From a checkpoint of a small image VAE.
Model: 4.97M parameters, 64-pixel images, encoder arch caformer, encoder norm layernorm, encoder activation gelu, encoder moe top_k, encoder patch size [4, 4], encoder depths [8, 8], encoder widths [48, 96].
Training: soap at rate 0.0036, 5500 steps, batches of 48.
Data: trained on short English words printed on busy colour backdrops, 11.7 epochs.
Rows from block 5 of the decoder, named by matrix and row number. Rows with one number belong to one channel. Each number is 128 + 32 x the weight over its row's rms, rounded and kept within 0 to 255. All counts start at 0. Numbers have three digits each. After the name is the row's rms in percent of the matrix's.
# convs0: first 3x3 conv (decoder.decb.1.1.convs.0.weight, 96x96x3x3), inputs 0-10, a 3x3 kernel for each
# convs1: second 3x3 conv (decoder.decb.1.1.convs.1.weight, 96x96x3x3, transposed), outputs 0-10, a 3x3 kernel for each
convs0.48 092:114096125092128103093114135145215152100061109131098109112069135112079109125131113123125156141147097104063157098233164090197028119134135130000030125098114099116101092134175107187106102118102075110118084159111133154175095123111097117134088100091152143139114117061127076129112097140091125089135132129
convs0.49 156:122137167150076067109156126139212117065071122151120149121152150141090135125156092140085107081176241176099033135168169103000028151185157139092147122145127115143103157155130017000052164252158120129162130152072086112138138135145084190144176091092138138143105142164093080103114066110172083112106110117
convs0.50 122:132117100139083066124133141187155138097079153129217075126111077124185104146096140110149143174102048085130200159108060107075183112189119046200146135094106104128111152180098094061002121014126151135137103081121110117107106122170096115188129101107117114199141139158093157117116039069080150140112155113
convs0.51 086:160106125126151150142142130092108111158169179142090167140102109100138114143132131166096104136107124084142129128071104146137153121166137135145113132241079121083120155149138201190131142131092072111125141184161158106133147151097157161084104072110115187158128201161132090115109128152069107152140099100
convs0.52 086:150122122127162145148123105140093144194124124097090124106104120172166101129112132132093114118145109048115120153073102207165106098116147094190155017135206100144125184110138109077170085162130069127170165139118068137159093113141139112105097069101091143154118093164114121146145114112119106115147074154
convs0.53 082:156165163145209065120112122109088136110095062114152101102106119139174120138163137128101119162191121139156182155132095114164184150130158122116057136129105097161135093068085111131125097150060150096062066176127140112093118158122098063139092109058100089145146068141127090096159088145177083146142105107
convs0.54 098:128157094180085105133167120132153112085116144166061139145125116116159135142118112093140141132180137186126083148110150068088062133142158070096081087154152169149085160147156128151135053042113101121144105116105128152127147102099135111100104149125149143134097164094148155138119121146114060136101168173
convs0.55 095:142157121138170128119140128114063111150081084113127112162155158104108147096147119140087106089150143159093100153255147160255148127103134125115127111115160116090159119137097149168110120161107128148106127110135151107109117124118156166090119102119105088078109150086130112140126087149140239126123096118
convs0.56 087:139169137084147137112113143124055079086120132078100146168130137131193103146118114119166193119055073070202187089131163104241182101148111133133171102158142137149125122145133133136127152185128121122158089126091067157140112149125127107177125108117115153145118143066103149161139123108120151135109119153
convs0.57 096:109130116137114135130147117146132074130139117132110158159149144119089199088089146115047155187168106120086157137116144123113127106151126102125116119101171122097114134139140164154106165125123081137058109133115131122196122152137161131144138084125102100130161137141106059124123104086140143151121201139
convs0.58 096:144106162141105138136118111123138108125114159099162167116129152084129128135133106134124102123162221145171090135217217135177220139129106154118150129122098155116138105110169135105161098138172137061119103113126146171102147167116116122119150134091154100132138100157121171128121024079128092082115130107
convs0.59 091:124117126164104138145123139135128102100140151096112119134121137144089114155131168134103079088176130111131156128251157110132151147097119147085193176114150124160136098122114108121142121048120108093144126131179164135144041060089131049104068109126121082049083089146092125120155110144162133086148128151
convs0.60 103:150095136169072068122154125051131120114124163105160057175092151132150110162105129140113053112111142104108143115117087148154143130124094153111122156112142163130134106000126214000046162079119150132136158158101069145124132110148100071126077090133085143161131189128089103143120187162186140153052176169
convs0.61 096:116128121072126151116149154124137121086147176131150103105114123164157131128139102123204249092046055073188255147126113151164164144140138160139138138105130131152117093085088125114111124126107100062122095124141126098151115133132113141048111107111114119117099142166134121117126124097120093104109106138
convs0.62 088:145133158153088152131135184082156117139168113141096151086177129141120141104170159145137160145175114115073121113102168123227192142134118046145114118210160181129173099179097098162144189198142110116123060091179148178109153118111178144082197065125174090131127062130201137144119105154123184080153120111
convs0.63 084:125143154134178110150180141152113143153093094165072135104140131146116095123114126128118155153127132105101098139136172115141176106148169137171164179114182137125167123097161122046097144000048118148141162097192150081160133092140154161111139111151099108138118116120151155102122096088123191094098109133
convs0.64 097:122137135130166165121103134081144195150091148083144164131124140107135151125161140121093093100214165153069154130147157145152123086110153136105156094089131099102150132117151144099095140092094109102129154063134122091169104081086142112113124140110110128133134173147108221115163139136139122120107132150
convs0.65 088:116107138105090098131102113127130173129134091130141118089153115067167123120133137123064069110247180139039065097106138103136124152178154175110082156150096120194131101085139082071114141117122109180176159133107195169094145146115165127152134132082144141121143206169179115102096145116146172106125133142
convs0.66 082:130184165172162138128189099166108123155064145135115133115177143127153175121093082149134118134155136127131149108252245114204224134127097132142160113163145093117073124208161155255132125079103111150119187121149155136201116163137088110171137137136114211158130103115110089119141091128144142111142142119
convs0.67 085:117105142050205159143133125111195142186184145175078131071096113155166120117196118120204123188011112066255163064080114101138091094078122133124115116106111111129074109133141050113120120083130136152141138173108136105158144178126188176168199151178138100132076077093121096100102102104134160126125171096
convs0.68 086:154158170091126106128146127155105087152105147180102077149136123100086136118149125142113057059165224163089051155188104197187119149126127144162114121152149113144079125139108107179098185060100042085101019143148182063071137105148143120139132147101154109119084138127153111094107099117123121103137163126
convs0.69 094:156092105142189146129174159074101119148173135144102097157156126138173102151121122122162121132081128075151153133159183169153170163151131140153090146127136118103164144151110204177198143203174086105113095111047113120138131159138154110121116076126144110108096145100104093139129130099116176147177106149
convs0.70 095:130150118137108128115126119114174127120125162106144094106126109127150092109108094145196136119093148185128088139170142135210136137167146145120131095159115106146137145102142139183137100132127132091125116158141150100067154128093117131104144111093123136117111129153097093121097148189163088086110082126
convs0.71 091:151157162119152136090137114196082138139089134148158077091097127146107092155121147101147195119064057118172110112167125164176087156159148111122147113148080187113130171147118133135102141140149180137111075092135067105068117133096150153192132134101151114143052095151084068114142101134155071120143079179
convs0.72 088:109104128086146094156080134074087117152100140174113144094177096043144098149144130141049146052236162144062034134048151149082170156183140089106154173090175104135114108152111087133143132138173136162079159035178121144071093118083085114161117128134144036103154156117082127105123131167123106123157145139
convs0.73 125:140111146148077112113097143085235116151064132115090189142148125159096130132170094158118060107097153136153101123142141087058086132093151170099111123174104126122163186117074103040144092135145106145136151176077117084187130123179065093092116125160124152144121103165088137113126083087117048135122113112
convs0.74 121:126145104117184112107130155139140113180149129136124122097096150148153122109158112116130131120115169128131068126153144123006025123167139127065139138171111104135096109049088121125088133157120141140124076135107143155093159118191162224128126106118122158141121063162157104087127119078085086117153110082
convs0.75 093:129069127122139114096126169154190134108136123155154132130121149147066090125127123126138151146083013050160224137129215143057138112110125095160185105148134064073093117141217087063221117118140181109084130138131142157130134122091137091125142176132164160094159175114136120131145113163143152122119137147
convs0.76 135:114096105099017148115137166159182096124077137169161099085132094174108150127122138090160148158027083065219129141042105002101151152172097086144136158121082126110116134156134191072090024042148148091154156120111100184131113146162182183157047152137155120154122115110098125092093093080060101121125181102
convs0.77 085:118130086151128123111124119116091136115100109159104144121136164133157148124112121146103127127200122140091138117153084173174095151163119111118123116149156121190164132116138100134158187101116162121095195095156146169116172132151156127121124153158140124077086104149123119145096103143139072171182109141
convs0.78 093:134093086104127166072143114168093157162093143097087136105150168131128171098133132091168155167157012081154255126118170142152135113147120145157062155145102151114092120112125131120159159155172129097140149177114055113176137123097139114072133103144146055146139077094097106160138149127133138054132120169
convs1.48 091:155171112178194189097037138127113177193130154099095153144096106151144137145090159179183166118194167075130073139137150144078139109110157133162155109125145153161168122109135149124078071066137089106197147125131127145118124152146106071211163161179118121110113096148147165101151143125187183143125118144
convs1.49 142:142152092124166127164177139125141097134168152141133100130079107156129143142177123138128147131117138136192138133162140124078129113093097148154129117079126161164112149163137126239174102093111125169132081088097167190135136107101094078115119182152137190152148120141071091140157158185120184121138110087
convs1.50 123:107121138128152121113090145069108132147135123122052126125150139153150155117057118190151130081072126125144061153130118114112119160128122114106145113133167111076158106148145147050113145144128109113110052178120106125121120121099131076103141109160125112143125168100121129090115136117134169154127117123
convs1.51 108:145147102148114123109130125070112091098118085141221124131079112092178151115144188144147117114158148141140136072117101099171155185178110095143123085017098147127149146091103160159152189183133095121085158110074134160163166183140147109146147093082142126173117078105164079134146189128123144112093142105
convs1.52 086:156127115124135071172174116146123145152130116164117143167140135174176124157136126153175186137128071170137128141168147124071043168114116166162184106065145130121133165093118128137146105120096118150152112092096123127131178142161152051121143120174116173128087136119091150090150135078154154125141132110
convs1.53 092:125131087167098079058051078115147137172206142142162165140077071118149104149121146086110093111114097119137109188147163129108146184136144111135085213210160184128124173153112157199162101082146151119204201167142120177126162185150092116120170101151142111139158059173118126180149123083143079126114108113
convs1.54 093:146134058151106106129056087113147117084115157094139110114116118160088097121139087084118148136117145061091124143152127152166175110172104126121098106210146127160172098127144112070120179118135144167122138184191169124139114112157124181084127174151128149081097018154133151115150114141156148076122081113
convs1.55 114:121106111149120089112170158126095085122132122117149154126112132120072166102127129115125130156144136159137082137107109103000088126074118131130112140118134091140170117116099110112121116117129136113143115102127144128089133143144138148136141089108148097139107194135147157115126104122155084164140187143
convs1.56 090:113170104155138109109078113149183083153147132109163085190123108156131092124162101112141208156146162128109146142095134166144162106118135102122136118115147146131123114128140144155159143125148096064158133104126160117114138148100123106123102170170155083143156148145102080157131118138111067134097144137
convs1.57 090:131089086127148123144111097091116121129136139161127086121153123091128135092069117174184102091160110130157155125154110188154124140131132143101106145111125157102140131108073119069068128105158071119116136140132192119183114111130157138115132111114155171185069180120106099120125062112097121098155184081
convs1.58 122:139122097151123113153111125108140137153117121149126131120130093114122112136101171110093138087131158131141108095115123067223124167080114129112140125120103124153112110151131145177125128129147164138173102138149094174112112120072187140138071090128113125086116117136169070140123142121119147117181193162
convs1.59 098:116086121135160093114096089109152127122152134140061144157122106121159135114078145108138145143147113105101108154127165125145186070103158090105114141118122063104131149175178053080164146164169094167126142143131108139088127162125083199075120166126158116138095168127139109127100142132113057137149109097
convs1.60 103:122127111122094101111166094133147103128154059119185078159127146169174077131173088133124153111145112116134108161126131106150119097096126081146170064125154109157119139095110091144166120201150129102158127135179163118168152126179144159098117164124110137146139065113116177189134110086096081089110104143
convs1.61 090:129159110098095187126153138128148147114143115101130101149151125101106103132117125042064129065177196049071123144107119120128112148082166100189152066153166102121125188155161137123173142161128139133131111097169081174189089123116192109146121104162106106119146146092122179146146131162121150164123115131
convs1.62 086:134099097167131127147088144133191143128081109057081186129158163116169125122074153119093091111083111159145098132137095096088112144138118127135114144097125231072163145170119071038087108114109148102095095145195129119107111118107133158054146146108149121071099078147169154143149157119132090094090157120
convs1.63 089:159112154125148102157156140174159125115176119116089129103137131116133097133137136163175170151142128160143157134098122114101172145182150088012145144106119158196132161206143151071167159138160130131115069169121124129139083077087112091098157182150127179158081128141115166148146125121154090123147071092
convs1.64 085:105112092115123075098068047101130145147167123122155189113106085135127139103083123159169117135152124074162093131161101151143142117145084104171148054155124150085102192185207147151060132141153138152118135132146138131124102118084113142086093096144135085098129066102122125126103160125166126143102107096
convs1.65 089:146143143154156123119166185139096123125145101114131138159102127069167150122083137163167173141170121146126141079106123146099106111200141139145128140076108137147144113102095150151150118163147123080169145138123092057068171155072080108105157120126091167084159178125123112079129161125164062189157112128
convs1.66 120:133109117152153142127043134139116096111103124166206084116128191126099159124214151134103116118105134144137160156155120114052136064042136123103114126120119148106129134129156151133142150108133086135081081140098094079159145129125151148127145096160117137138163134100126088140132131161148087109162094117
convs1.67 087:134193103098075103151092166162139060176003095105105135124108124166120150113147116152086169132119111135141117136068141131128140109098133131157138131120139166129148117105155076071146131154171140168127184137074121136112128128106161145071130128114120137121170100144110137101122102154104065131137096120
convs1.68 093:148128142144100136110127102150166133166143131125122125109132120041168168104130141171173138168149109170127097143112110147131088150123094137171115101122078152100136196153118167091119148101062182121125098129125132119147124063151125118139086072090116106106127127180156144121089180161172152142192147138
convs1.69 084:101135095138124169140131132101185093082123133082129115149166115113112079079100129138132115109103079134133109140100144133174095135124134098084137209072115213153151080103164130119106133127092122094107136177162092173171095142141143128101087068144141121120073153139122136117138130083143081088172130127
convs1.70 082:123143127142128100131142183136155113104075114155153140134134122120159138115042150078048074154112165113066077117128125113078115124109092115209125123164205063062092137170156118122095113111091163112121129142136121147116160135121099136136159100145171141138102079110118146113151143115135171111115145161
convs1.71 086:135152158169165118107107138152102076096080069152142103086105132154164125129146169159151177120151111124136117093091166126106200089122153141106105145158162136118132078151133151104163114094105089146128093205141128103058088110121080145139080121137145169140139143139107164090055144147111179125133124118
convs1.72 098:122116121158167119109052115111141169149192060105113152151136117084151149110123122138134159093082087190191106097092117047187109098207153093099096100103151140111141075163139150168111113110116155157061150173194160071121131109164087114118143169145133163120162150109152172088092106104164169104136091140
convs1.73 122:130140104113073107131150107121101126095107115152096114130111146156123171111113103082131078155147124126135166133168177138186193091112183144053098125096123122155113112118140138176056123150108112127108139121124082071148185149166111096113145110088127191183089197124152103133154139124157134110137153105
convs1.74 121:113110186136042107141151136114151124122071090140170106122110128136115118108183134160171155157151088165123128121139130159125136092146132141129137102115125133180149112137117048031151056108129150182080147062125246131173165064198056224124138119137130075154087135131149178117141173141139100116115115095
convs1.75 106:074145175084142135098152149131138090141136139139095123164133118161114123104046136131116145121165153090106120096181133161174126166140106142173170117133148067085122085102103087134116105122117102126074137135093141147086112144151160141163152154124101085166104164107175174103186109137190088142146116161
convs1.76 113:134104117158145143127160122091145167152171150114135143126169123105116120126095157142134152125170118147112134125075134127177110132132202116097141132117182137140164148142162117094056112095065137081118114204119136141138132132168115131147118102101140123108129147161137169094159133141167094131144160179
convs1.77 100:136096155160162180169122124153135172162072119152116127159146113144033092170162160095151131150093113151112107107110103132167105110121157117116149071213196085128109111147178094104127117149117121148078097208141144158124145126115154135091150106127118143153145096146137123148137119137115157156120107185
convs1.78 093:165117156143164126196133144096160204121126103123138156106109131130107122061120126102146140108142131135128136150089136111187153077133092121123089178157068147133085092088066034161170131139124121218170184145105109119134104155171159133115189140155121174150151101121125153175148145108156100170093116112